config.toml
model = "masked spectrogram model"
n_mels = 64
input = "log_mel"
win_length = 512
method = "mae"
encoder_norm = "layernorm"
encoder_activation = "gelu_tanh"
encoder_bias = "none"
encoder_layers = 14
norm_pix_loss = true
init = "torch_default"
learning_rate = 0.0014
epochs = 148.9
lr_schedule = "wsd"
warmup_steps = 500
Rows from block 0 of the decoder of a small masked spectrogram model, named by matrix and row number. Rows with one number belong to one neuron. Each number is 500 + 25 x the weight over its row's rms, rounded and kept within 0 to 999. All counts start at 0. Numbers have three digits each.
After each neuron's rows are labels from the 100 clips, of 14848, where the neuron reaches its highest value: "responds to" is what is common among them. Only what is clearly more common there than usual is listed. The data: Morse code for random letters and digits, with fading, noise and interfering tones.
# fc1: MLP up (decoder.0.mlp.fc1.weight, 768x192), inputs 64-127
# fc2: MLP down (decoder.0.mlp.fc2.weight, 192x768, transposed), outputs 64-127

fc1.750:510496544491505479497485523497504494516453495524487483462488523442461470477522491486530522464504496539471505528472538520488544517484518517485507499484479500498460511533488502597497494505499504
fc2.750:492533532502532560475554491496503470508528498481479537463470493494473519537516471486508469489481503482510549539528521492475486531496490497489454521467528482479506519516479500486509508507498479
responds to: reverberation

fc1.506:427518539514508488514514460438504489493456499495485515492471481495464485516510463505479487473512483528512519518511497495471500503518458500504496492512532488470510465498490435502490481520513538
fc2.506:463476501490480484479502519522534539500512543492513529497478481500525515510501505498520492494512491492465444511488485476491520485494488513502521512485467473504483524509500530507507495566485433
responds to: speed: medium

fc1.406:491470482492430500500494447502573474527509447469476514527487480519491502492496494472471515480537542550536493488511468508451474444483508520527514512515541517494512520534510481502516555482508510
fc2.406:533496502495461512502469515475505508514500526518513500472526487539491499494528467514492523498495481479561546518472484536532464507474493516535524526503523537485534485480545507512520505515520528
responds to: speed: fast

fc1.259:494476473506483508482459519467527480497505434521485459503471464504474500485518505513442522513490534531515517511487491489506497496496485525529498514514512521497522477500496506500554500497495537
fc2.259:533512508477508527510513464497455522537535561477504520463461509486491531480526479463496534494509438477498500504500518535499501473489510476474496480487514482515526488522475520524488480480492520
responds to: speed: slow

fc1.621:513498508479500506452451483476515464541510527516486492500517513481513491485488498485541506516504471493501491539492499493474476537469525468496518469497504524509497495565524452519484485535562485
fc2.621:523501492499492492502466548488487506496534516483524529516500508513486541481554483474516459484486482488510486490503516473492503456544526460466525545489506526557538486511430506491504463482519494
responds to: tone: high; clipping

fc1.393:455515530503503484500504531514484505500487530538520523542529488501492486504472503491503509495467463498523506529506479525504498491529487478479484498528491537551451479600520513535506536561524505
fc2.393:517464525545532504508485494491501494519506510522523502510520498510480534501493432532496527537490513516464507516535466424534480481499455472505460480445521525527542471499482492448517504485481482
responds to: clipping

fc1.559:481494460487512504484494492491484498507506487488490466531486548515492463506502504467488447487478457497483484501494505494517508467499499513499485501469487519478500539521485522512555532560473507
fc2.559:524529512506442551496441502497499509550462535512485476505538518538466491490519525475523515522460515511517520474470533498537555495490486496551480483506484521504478491497514521558488434554517518
responds to: muffled (low-pass); rumble; pink noise

fc1.503:465490542495495508463503508494485504512501525509508514475463503512517452454521499493464473490531503525467489505474502539512524479527523472506499514518500543504513469510480543501524533516477479
fc2.503:528504483510504514481464473503510517464500530555500484517480511496519531490515485518542458549467531514512452450518479523481495508487495481534464537461461507483568529538481498529496475521513512
responds to: quiet level; mains hum; reverberation

fc1.733:505481525482483497503500481480504519519515528513502531505483525471495509452516416446467508498511535512521454500498481508474522473464525477480497461483504478521482486508507496516507470491494497
fc2.733:483539509525521488501533543527515517474531483489479481519483465507518508505491493557485474534467512513516478504531502514489537476512484552502469508494534545489555481533497522483484495498495439
responds to: speed: fast; mains hum; reverberation

fc1.231:498517492523445446491492433513484456482496488555486529531545507481501452499457496490500445516480466468516493483517478467483492473529561463448512512486505452505462508514488508492503567552520490
fc2.231:523472478497519520469488505524494527501491519454561514477475501516491505494469476531502517469522548521457503513467475489529519481492480506502518530498472528510510500503531471502506461451453522
responds to: the character "e"

fc1.587:442522546514488442483501492510516499499487503564473512508526515485499524500496472503502457490499441486486462540524547530509502549533533506465520519502486483527468448517509537502484436515496491
fc2.587:507482501486538535496520487457476499524493554482515494492488488475502500503493478517475548460504532505489549475497451508464506489474493458507498503506513492497511522506521448495477486494533501
responds to: the character "t"; the character "e"; first character: t; first character: e

fc1.89:498518459473506486474466520471452464499477531455459494535516531500479481469448483503509528509456501487487491507457498491520507465488524478501500514500489520501452522548544517505491514541520494
fc2.89:475500531519490516526522499486516551565476510541492507466493506537485502510517538491503479527503525525517476563494490523489505488454530531508502486482500496510461461457516530508506468529494489
responds to: pink noise

fc1.362:495483506477483478492503452503519503483490449491496491504526502482472454484505483493493495486502434457473453485451476471493491496493510526474489492482503490522478487530511508534493523534552502
fc2.362:453465510494549473474542492522466503515511489496498476500479464504545498541493522556536499491509481451483464472484481551515523497467476519492444490524485484503524508496504485433499501474555476
responds to: pink noise; fading; interfering tone; reverberation

fc1.544:433518526533492489500504471503489502473484502537521484485503477506486496511479481515445434477493510569547561523506454488484505509515460516531502485505486504458535484484500502507518525510517556
fc2.544:469497515534497480498509545520565513516508505504538536551517477495512508520510484475495482511518529516464438507530517498477501488500488541510480466486500475482467517467510517494502478543519432
responds to: speed: medium; mains hum

fc1.377:530519449477468472472489512484511476511489514472476462549538520522500504437480491482508503486487568498509517550467488516510503443499542473534494494515539503489488498532526481524481548547521477
fc2.377:509486465488504550541488519481463432518491493538476521521486505476527513535527539479491445529477500503534510501485505526503478524496506504463525494496488460471517529527517541519495492476502511
responds to: speed: medium; interfering tone

fc1.447:498496513471487510458474518517478521455507499511504507488538536492509471493532526503492449478526488523513469465461447509507502501500502488487467517500469550452504469493508533477532482513475500
fc2.447:504493478492506497491484508466463519479473490511490516536462470534525506498536513525462501519480493488505449459507525482495494506491499524522463530495509494469544474516459514525486491527494512
responds to: rumble; reverberation

fc1.14:506442473495477475510473491514548535473475510487527488522496492463483500486469489495517525470531498489494506511483487512520499501502533449512531515491486534538485476506543482518514490500518531
fc2.14:498493483498536496549494520515472433507511444532439542514505498492488506498500499525461479514473542529474489498542492526515490507521479532461514513540511466461497487528477518513455525554530502
responds to: mains hum; thin (high-pass)

fc1.418:492468486485479516431465494480502496502529521485470473508478547513496544477532531519491507501469475531522468531509496504508462525488475485513506505541494504527510431496502512527495525483531479
fc2.418:537467495475448475474518490480454567525516534468501543488496516485511547492545521486518514514484546494513489553461530497463501517500529484505542488523503540485514465493451504516471504474527502
responds to: tone: high; clipping; reverberation; mains hum

fc1.736:492537503503490452500505469538469524464490532479517494505516527507443523509474497499458535484456476512510504527517492496528509481494482526520507522497500480481476500526524523492487525499457468
fc2.736:528489482502466496475495496495494506471498473511492486489498507529481582390537469502502531496496530496528499497502505503492510494503524526485492512494516497544465497499454484514493457544479488
responds to: tone: high; interfering tone; mains hum; clipping

fc1.557:496502497466459456494463493506546460524497441456445503476515524512502479484491521486546522526472536513519485497501469516505518484483487465466476505491548539516491519506540507491497524523515495
fc2.557:505485485495510464495470525530456517469510513496520477493523496487544489476459450496510515467532489507537511488504465489480508499493456481518487501500485536495527491528522464504496525487512503
responds to: speed: fast

fc1.327:516497468479502489468466450518564504504507473501502489514514532501508519492515469459464439486504495520522513497480435486514483482530485480512510497486498540497523528507505494486549495499516505
fc2.327:508501492509503536504489493513511491473519477525494497447503499492506494482522507546540500478519507491567520490510504539554521503470423524508499467503509517530448492484516503520483496529463493
responds to: muffled (low-pass); rumble

fc1.584:486474497521499480488495504482551484471485446489461514549493496522519473530505531506493459499495503487474484494496456540487522508505487519485525513477470498506481518569500503473515565553481437
fc2.584:505504525523513511485453502491438461514511482499499483503504495517514487501480490493510511488507493487482510507492525459485498507480516491489507447467545494537546486496503511479486497466518531
responds to: tone: low; speed: fast; muffled (low-pass); white noise

fc1.229:537521511509487508506495482516512489472460480532502487538519479541485484518469488496489507493520503511496499521453474534464573486531492522488470510506525447470458538502482516484537500498472504
fc2.229:538482467469475516521507521521486496516497477515476546514482515485479511460539529468516509510520487518499501475464536525509526524492485492512488489503538497508463517509512502480510512519438520
responds to: white noise; reverberation

fc1.299:458567553529498496465482483524434493505488513527498472527492510501489510476484534517545469506473476510484515550497494521482521523519535530501483527527489498520454486524501490503503536538496533
fc2.299:540480524502514507511451496509494461503484497564539505480534480494513478503486448569485562494509546499461524523494440495519492488504455482487503532525518479519508477494508471490472510490501512
responds to: the character "i"; pink noise; the character "e"

fc1.536:476505476437474524483506495451520532529497507472489499485437522536484488477488483417488514522536539512508489502477480464493513497469539510519485494478516477462511487504514495526503495481522477
fc2.536:484542454476523453535502491480497513486505497462478447472496466498489528520482533461496483509495508484482441454484512507484506518496571463493506535473503524506498499521494483525475539547530503
responds to: reverberation; interfering tone

fc1.380:467517513470510488458468500476555524498466505504432512479498484491474484482508486497504510506453475488488503510452500473475539535564464501503475507477502486520469511533526495527495468504516462
fc2.380:490480489520489489511481509500484494507506506512476507490494502520470532524548494479477538533454520504533509522477543485512530459476554501535495470505495497484508473541483486486506472469510545
responds to: mains hum

fc1.7:515502446483469505482494524474502524527493513475499458510457517509500496452504462449494473453499524493486519496467478529502502530484518482514508517509531543493503510520586510523491503479517518
fc2.7:484518500510478524519463508491525506503535485452550514501532505480465499492527515457491507491494538498514557551513466519511501523460515505525535458481500523486510488523525525479488451501542513
responds to: speed: slow; pink noise

fc1.463:521506475478496487478489474507526491479500497465524486512527499478521507501509446441493436476496536500495507510485485523502498509545477492486499507515500510480513509528513446504536511535543473
fc2.463:486518497512497499503491505498482449506548482492484540445510512516518489506458500552521547485496526517541513503503495524569506474479481509470552482523508503554484491507510500505503505484517471
responds to: muffled (low-pass); white noise

fc1.10:529488484457507482507484480485507550511458485483529448505483527491464507488497528487538498550509529484473493494480525508483504541480546542478517513481482505513503481500515485524489561520530508
fc2.10:492496530465516544519471481487513535506501480500504506489509475500514527492540509475516521512490509518441504538515492498505459496516480543498489463482453486488540459500525549515479506501526472
responds to: fading; interfering tone; speed: fast

fc1.46:508515487470508452535496528504487500478467471476460511522490525510462489512518499514527474500497513481494499515460540511506497480518512503477506489500482468500522470479498532498463526508482507
fc2.46:534498538478478517515492489518480508488464476464536472508520520506505503479557504527517521497467499522513469488485517508500489505489500493491492460502490499498492493485488460494497498510521489
responds to: interfering tone; clipping; rumble

fc1.151:537548498498494519513494488508491482461490472524488458554493533511481449513492516487531460510489520493517504515490473501494525479551494514466483524499536466486516531490478499475483503511500494
fc2.151:515494461475476476507490513498501497504475468492486494487450519502505487474505550476503513511522519505504510528452483500495516499470497488492458499499536511472455510490478495490485532559503521
responds to: clipping; reverberation

fc1.329:491483474500496487481508498493515431461473474507494521457514481481544476525518511479501497446502495500500510519519480510474514477524525493488507506516462494495478518524518536476515496548535480
fc2.329:511478522540484522500504452494499484508517530486465505516496497488538461477467439471478501452479480491518542501492508482475503501488515507497506514470498495478568535526503484486496470453507454
responds to: white noise; clipping; thin (high-pass)

fc1.389:525533467473508490512499493522476544464470498477493513532532520530470494495499470491495529497496471522478542475484448508538534490550513534518487497475530482498470494496491513504588525477468512
fc2.389:468463473505518482504492469519502475530441519483482493494471487477463495543497555508535509516500538467503448473547516454484467530479497480510503502480463480508469494475514497500436458508542519
responds to: fading; muffled (low-pass)

fc1.698:437502515457516486489477497474507457528492522506487491504473536507457506510482468503491516472478473500536442503528507504515470536475484468481505481484485541498509500522553520521454490549499530
fc2.698:493484502497512448530483497473478508452490492461532481515468485524485514525566519472478522537506497492468508480490488480473464532544516449493496516504464511498521527534549476496510512521514537
responds to: muffled (low-pass); pink noise; rumble

fc1.332:427495487498492531502487489460456546500482530547518521491485548501473446496517470529498487477512505477539516499504485486493510523513504493470488482478507507493459511500539460489521488464501490
fc2.332:502504526470539529497532492482457512577515472485471520463507489525497466516516493501490481511486521533472479454531510509472515500507550506524497456431513489544466507504498510490504492573505454
responds to: the character "t"

fc1.491:461519482469480469469481460475469496508450505523459521478473467473466487503474521499458490500468473498496519529521492529497495527521502547464513475515508472523508480516525540513539507470522532
fc2.491:450505517516532483529505554518499507541501481548508526503506556518525498504491523513528500498530525552480513516464482507504483501494462523463542513521481495462509483491491525468495492509517531
responds to: pink noise

fc1.215:504521502462517491508510539479531501500484485520516522559498493514478477507532502526543495517523488513494516499511490531501496500543505435504517472459500515500523510489481495510518493531509531
fc2.215:524496491480476485519546516477491515493499484512484560495468514514494516430535492507530522505508528498496485474482491522493488498494516498551511456463511553510454517482461495505512472549481535
responds to: clipping

fc1.190:521494467518471497490503509503539514461506511492522476519548493510491461453495450484478443480480543506530491506492477537509503473512521497478530513469521535514494496508503509550474530551550522
fc2.190:495518491478548489464540487521500520530516491506560476476466535508529532497481521517554519465543461475493473520479459460479501495455481469472471556496506513477504484492465517466496480479469507
responds to: rumble

fc1.689:521513483462501456457490555510523497459482476534469487490523517516516480504484489496471492502482504496507483522465510546478518531498511518495537505484489530529457491536485502517479562554504476
fc2.689:512477475486505492514469465503495509451507494537516486492480495455503532520462513499496510459516487509502552547539481494493503517488486509468521493484516523494520519480473493449497497456526555
responds to: white noise

fc1.84:481503515523515487466478509492532463535528536528467522505499456512489533466514515486486532447510496531469468533499496495489494511474541470503569506504458514467509534476507505495545525498514476
fc2.84:452517482495490534475501529527537512495504497499537494473462490507493508500501455522509491538507480464521503538520489497531481496507451530502494467529424542544503502508476504476538539530479498
responds to: thin (high-pass); interfering tone; clipping

fc1.639:491452504489486450469487538494548523462488459501489467523530512522496472479480490491482548550487533522472462508482509520490485466504534490521501472529515522543481477523534474499492479488513510
fc2.639:494510472507463519508486514531535521502485515515559457518461560482501502497483523505503503462539467503490521504451451426469491482510482503474491486488468506488490511495489516499492501454516527
responds to: speed: fast; mains hum; the character "0"

fc1.331:512479454494471422496457524502492459475527446463513518568544482492515462497463517510499472535482496489486483490526468525498505485491539454461545502502503508565474493502520527502532548526507514
fc2.331:510479505490504513481538456520488492581518523512542528462483512507463473488532491495505516482486519501492490470466485471515501491483501473542481487485515505486464474496487518508513510563500507
responds to: speed: slow; mains hum

fc1.703:486516449511490507523482483441519501538474500479466491526491471493474517503494474485478489451511523505516510535474500509519512489529485484486500500481526514478484538521523446512515530520486512
fc2.703:484524470479517486458527482518474495506523499493534496534471496512517515499457507468533520491513440483488492554490507493485497516503497495449474527525498495433511523525460528505498500549503504
responds to: thin (high-pass)

fc1.330:479554498516503493523498503488502466512439443493481505550529512497486440524459501485507490501514499486470488501507507509486565452547506468504515479471529502492481546502484491526494524549467522
fc2.330:526522473506486476538528495467458534491465480527518577492474513490479510464500473484500543495523511520503490443493515488520518495495508475512551454521531516484497515478473500517505493473466541
responds to: tone: low; interfering tone; quiet level

fc1.575:473489479500503487481475494510491502485506517529483530495450484474494490517488503473454457501438504505512493507527477496486515515508494466478520469485494490548506490506508539486560496492515504
fc2.575:456493532476538514490538469478510548468471518440478520502497486496508485494508509473501554445488421468531460487463510490487548493479498509525504513493472528498509529544505501532477469523494460
responds to: speed: slow; mains hum

fc1.355:456512466505488514511502473488545507486497505513451479489466497546463479498502471440436505503472485508529506487482515497493499546506491492478455554474491527554515513501482539500521522520532487
fc2.355:483493538500470513484484463466498507515505514459464501499470510512461481493453483456482543536462522443482454554480537523521487539516514531465497532478515513522555496513450545513482500449550489
responds to: muffled (low-pass); reverberation; rumble; pink noise

fc1.202:529457495486510499501471509506468513495485522537501464468463498450490484499501469489528486489523493505494502515481534519509530528488520473515551513464484540511457522540508465554507502525525512
fc2.202:426504520497467476455554496477557520487529483466480492514509508521510522494500479518468534484487476498488468506523446511480516486477536477529479473504510450485479507472540496450493473538492487
responds to: pink noise

fc1.431:513498501464508467477500515517507462493448510522445487475483542487500480499498498499504497409477514488509474514509515506508520496508491489529515519538480494533517508485486511499508491486518512
fc2.431:531526471483503498526495502507495569515493480508529490471513513502491524502574461496509503454534487532512533526503535500534538447520482484487492495559490507518511474469506480507497507490477536
responds to: interfering tone

fc1.153:527506526470517504460469562499482503501493528507516495506556506495508479449508488466507529500470490486512494531495541504491552467502498508502492501488480494474479514532508529588483474516507457
fc2.153:493539523560520538521529468499466482511518481469497474520450479507494477495483504529532474484495524518518501548471468524505522512498495458521483530487526512535539505507480469491517552426515502
responds to: speed: slow; mains hum

fc1.318:521440527495509503511495530512504508492532501528471522505489492540512475447495485497460531491488493515497468519448513515450502512495525498487487500526494463490478470516499607489544503498504529
fc2.318:499493435470494474501509506520476461465501505488496493484503495547472514460522462483507537513524511560532481473515513482495474493488525480536516496492495517514449474460488530531513477526485497
responds to: tone: middle; clipping; mains hum

fc1.603:484494469526508503503441500487479497506510520451507509539546496547514520528458463484484511478469495498517484467525443458494491453493477501527476417470481524471474524471536492486517484489503479
fc2.603:495498489470477518502540507477514519493476500514490494466507516486510492482497548489493473475500477510528514473491509528488516496509506482530520489502523533496416545488496485509520500482482513
responds to: rumble; tone: high; speed: slow

fc1.416:511541487473498442478501520509491504493500524473496500540494550510444491480467518525512545488473491490507481538508496532523485499515492476487513484463497532513488506523503491527480531527496510
fc2.416:536489478485523498504537504455475517487504498496499504513473483540495527501498519534507529538496476498529504470549519473534494479480489532508467509463538490501537480471482498540517506517525511
responds to: clipping; tone: high; mains hum

fc1.111:468425497480519524524493527483524519564503502518498508539507482532528473496504487500497491486532502503494493517468539512457497541490517495507493454513507474537496488520483555525520496504525484
fc2.111:514432455498501519493481503476493478490503493495499484503514500537492529425524466494502492487530504526525460489452533510481513488491523515538490462484525520536428482472482514510527465517524509
responds to: tone: middle; clipping; reverberation

fc1.352:484465527492503487471497478513490532498468518500518462508463520487470465489484465457503506497503539530491455494488466486508516507504503524515496503479471499517474500506506511504514505475522491
fc2.352:496483550461534532465533468518502538511495488532489511469508489495511465500450511510514484522467524489445462474499511478474486496535503545484473501470484495508440482504481540506527549576509456
responds to: speed: fast

fc1.174:495483476511486492452505476510495506512490530505521503481515508444520502507496513502479495417472486494503507526534475532504488511501492515527517506528477512554456503576538486528517524516519479
fc2.174:528448496529506483496504418464479564525449512508492545490501541457541541445474515518502537492482473493505500486503536493495504514480502465495510476506503531529487474466510521493523501542504463
responds to: interfering tone; reverberation; clipping

fc1.419:556517475462454497496503520468543485543488530453500512495511541513473476447501489456523558458491529498476494505499525517533496470491486483509477495510524531471485511539547492561491489501513483
fc2.419:463492506481509518512456490462471500517520477536532464544481548507509514470556535535492532491505475520508508489494460502485534468474469496450527500522508521505463497506500515489509502462516540
responds to: pink noise; white noise; clipping

fc1.319:471493517513495498500499514482491460516490516493490519508478515481498514488474507534465539474522485493477484500505503496492472471499528489510500514495470509469515523482492527580541501574504496
fc2.319:509495517527474528488527449471499475525511509492474500471535503510513489482474533492519523539469505502508533545486493508486458488508471490511489524497508469512497525449517522549550531497499473
responds to: fading; interfering tone

fc1.404:494523531486500483481499447477449523482463523514487482479524478422515495508454485459482452486499443510481508521525534538476506505510507534479547486486485487532500494528466542541505524540526537
fc2.404:528521501503494540516502513485508455515503455493486468489512514525499481509513478541472516466525565517478510461486460513517493486487502456492486480469523506494525515506520423486515549486489510
responds to: speed: slow

fc1.589:516511448471452503468487494485507444529506513460466473537490490470513513490452494473501516504507529513479497490438495476491525494469532460518502518484508483502479496516502494506485547539523460
fc2.589:499540490492525480510507522516488504483526455473522463509511482515476526516469466519486518473517457478489480554528514515511494537541473521504475509527533508454504495514485490471502514488505511
responds to: speed: fast; reverberation

fc1.197:500566471488520502516518543468521505502459472535496499501529472470505509518481488480481498455519488500475518496507502491479556489497523492487496520481504467489513557484490474507484475494466518
fc2.197:511522464484488493498515508490471498482481487522496544468470506447503493491525488465473490504540492523496467444473535490513553496496482493520505453492522525492460531484511490506512514500435540
responds to: clipping; mains hum

fc1.756:494507533483499466477501511486518427471502524453505511471475493521472472522467459521489538453524515481485417477514522505501498527446482483464479508510521496511483485513546508519448511551551500
fc2.756:498496467520515522520483486492532499492492451493479465513546458528470468505465502496508476477521483494513565499448508468533496504524502518490492480546529491474467476479480459514531504542509481
responds to: white noise; clipping; reverberation

fc1.718:529507489486496460474502476462497436535492496441507509497568483531498489462473490499527550511521511484473504533495506526497525470471552526462537484526533465485455505518491495536497514492542492
fc2.718:525472511497471495482463482459454494503497498493499510484463496539510548506484491493510502508480487487468446531469559539465544493525535482472531502531492458485515518490499533530531530503512538
responds to: white noise; reverberation; clipping

fc1.56:489511516458483489490512452472565481530435495532465524485477483496447517485520497476473518513471532507542528520515498475503475526527484550525476486517509478496534473502507515526510518485521501
fc2.56:475527496518453509509528491450520477511521542500487484503513509524520539546556478484509502478533492471508527520478515538508477490520488467442455504461522514472524514510516524448487482445486481
responds to: reverberation

fc1.254:496495471495439494493513505488506484518493514490500457496412511489488495484499471462482486472520544518476480483478487507508502509481539479509505473495546505498497496510548497507477503484508495
fc2.254:523534514492500506517476520486476481446517451422500515528524479504481515498552537468523470552462507488512529581506510496481505491478502536491528481492488475480489502495544555474513439535506529
responds to: reverberation

fc1.392:496496459498505514474503525509500502512482494525468476460413516498483492520506502484495484491546529527495476505443479468503507530471506469509501514477503538506502510527481488496482517476502487
fc2.392:497500449483490440520516476499482519513513469517485523493495464485516533531471526504468522499508467506509506515560490498506509517519489537489488496510495493449509470524511532468562490557506510
responds to: uneven keying; speed: fast; reverberation

fc1.489:489509464507498491512514511471541511549423492495531502516545488483491488518466465482471479495553494483472495487488508519499534493501512525497496464498509482511486541529524474518510517515460488
fc2.489:526499465472472491511518500460471512510491467529503531487463536462512532459506496464537515483519538508520497452501510497517511455514491483512506482485526547528461526492490499506486483482480521
responds to: tone: low; interfering tone

fc1.161:465495493492493450483496505506475512535485454487534434512508518535457455445517487512516507502501521497442485533494488509506508496474486533479515516472514517489491506488513529514505498518515541
fc2.161:462504538493457524548502478529463485513521524471533497459500490458476491461495545483465500492499466515540540543517457513461487502508489487476549498493487495550515489535507478505516494404535516
responds to: speed: medium; mains hum